Weights of a small self-supervised image encoder: depths [2, 5, 2].
Rows from block 6 of a small self-supervised image encoder, named by matrix and row number. Rows with one number belong to one channel. Each number is 128 + 32 x the weight over its row's rms, rounded and kept within 0 to 255. All counts start at 0. Numbers have three digits each.
After each channel's rows are labels from the 100 images, of 14848, where the channel reaches its highest value: "top examples" is what is common among them. Only what is clearly more common there than usual is listed. The data: rendered solids tumbling over patterned floors. In brackets: how many of the 100, against the usual share in percent.
# p10: first pointwise conv (model.blocks.6.p1.0.weight, 72x72x1x1), inputs 0-71
# p20: second pointwise conv (model.blocks.6.p2.0.weight, 72x72x1x1, transposed), outputs 0-71

p10.25:125066129158144123133111103099162115165108129128166113199169061146163097156111127107220109068139116127128119026083126129149130127095136133128148160108127108179125127149156115131187119142146175114168144158084132129177
p20.25:123127182125081125083122101110098141149076133144166117216119172126083158172133085124096183099136099104118152051114115104109117146099119062102133158132121151194133126121109184175120198134121131132142106158166116089157
top examples: light from behind the camera (57 vs 25.4)

p10.8:130144125134128135140129125136205187096081124132101072141184166073137115104176129116125113183113124151126163245131129113106128124133135034125113124150127097085069127100154104128097153105162143132100159103109091124147
p20.8:113119122197134168131083135119131082159162112182082161127134066141122138134141090141127098035169179122136151165166136145135100140182143183139100146094120114178132114130090063061146136109105124069143097116109127133161
top examples: count: two (60 vs 25.6); light from behind the scene (50 vs 24.9)

p10.31:126104127118099111118134144128105128152145131128136147213155118095137158156150131133166062074175113071128089139136132138104121126161006133127109221130129111177121128129127147124140135095109187125118118118194183126139
p20.31:125115125100136143093163073074083103156125126158161099113214134137180214107137118122158161054095159130150123131095094118146097083057104091142112166145159149127118161142061174145126147102147132138105159165128127141111
top examples: light from behind the camera (64 vs 25.4)

p10.64:131146131077091107183107154172076114159069128128162214135157100126110102121064130182149111161094128119127141122052130107124119132173108129126083100135132122088092127089195069135145079113141133166178129172106122130153
p20.64:122122141156195171143146077105074172101135169107104183160148159121093160150122103122123084114090115111106159137152125141122139087154134187132106122156120056139090093120054121063134091131149086157154204102150118163151
top examples: blue object (55 vs 19.1); count: four (55 vs 23.2); its colour: blue (27 vs 8.4)

p10.17:125116134102073113126131091092162182070188132128129119138087079121132099106118130132078122071100128134131088078119123109082130129059202138128102085094130125177137125108141116130105155215109093156161100161097194128122
p20.17:154140089117096123132210113156170077166116131113201111106108058132120050178111093123139153108061135146138165108182133136120136130116126138117101107149127133114129128142100165119122087182161185072132151086178127093154
top examples: count: one (57 vs 25.8)

p10.61:126122126140113099255090146080193080119158131140098122027130125141116143109131135081103112115117129174129135113127119114153134120194097134134134177118129163121106140175119126134091190175102102136150134125103115128152
p20.61:110131139123096101131123138095139097225114172092087127152134117137094130077133150146136160167117134078086203154172141109110121164112143043116141187114112141093174097113164171138132089114144111194127150131128158074096
top examples: count: one (54 vs 25.8)

p10.23:127104131147097139132128127032183090075130134135123125090129120115115130118092118135141091168112114055121142107146125127157142117147128079115086152121117119158138118106090168123092108130172071128120053100000140130136
p20.23:165152117102120125083149162159137137226173189097126101103118146112111085064134130124090098137087138119134213116112121075112143152100126098131161123136109131091142035088156153161138135121121149176124125150116113064116
top examples: count: one (59 vs 25.8)

p10.10:128091129155104119071066127124120077109114130129165114077117123186147134145122128159135123160075136116129130109166128152142124123103126200130077200129127064117220129143156191125142125093101138157106139221145121128106
p20.10:153112148131156094110097120139207122153135109010127123204056121126175165113140125167138143123094223125115134131101123108128136129107101089124131091132137150128131134138191132147126106119082062150137135163095124139126
top examples: light from behind the camera (53 vs 25.4); white object (52 vs 19.1); its colour: white (28 vs 8.8); dodecahedron (25 vs 9.4)

p10.47:134166127122113118129141148134108092117084129123255107099125126086111157109203128141116125122155132093129116130100126129151129120108137161127126106120127157105131127147136161130129104079113070091145119111144117128087
p20.47:136121122131102136114131111135187139200110032122107130145109166137113160106158188106106141123183103141132136122145133138136112215144102109124121152212096100131116144136116108096140145171116109111067100141118129121023
top examples: orange object (58 vs 18.6); its colour: orange (30 vs 8.1)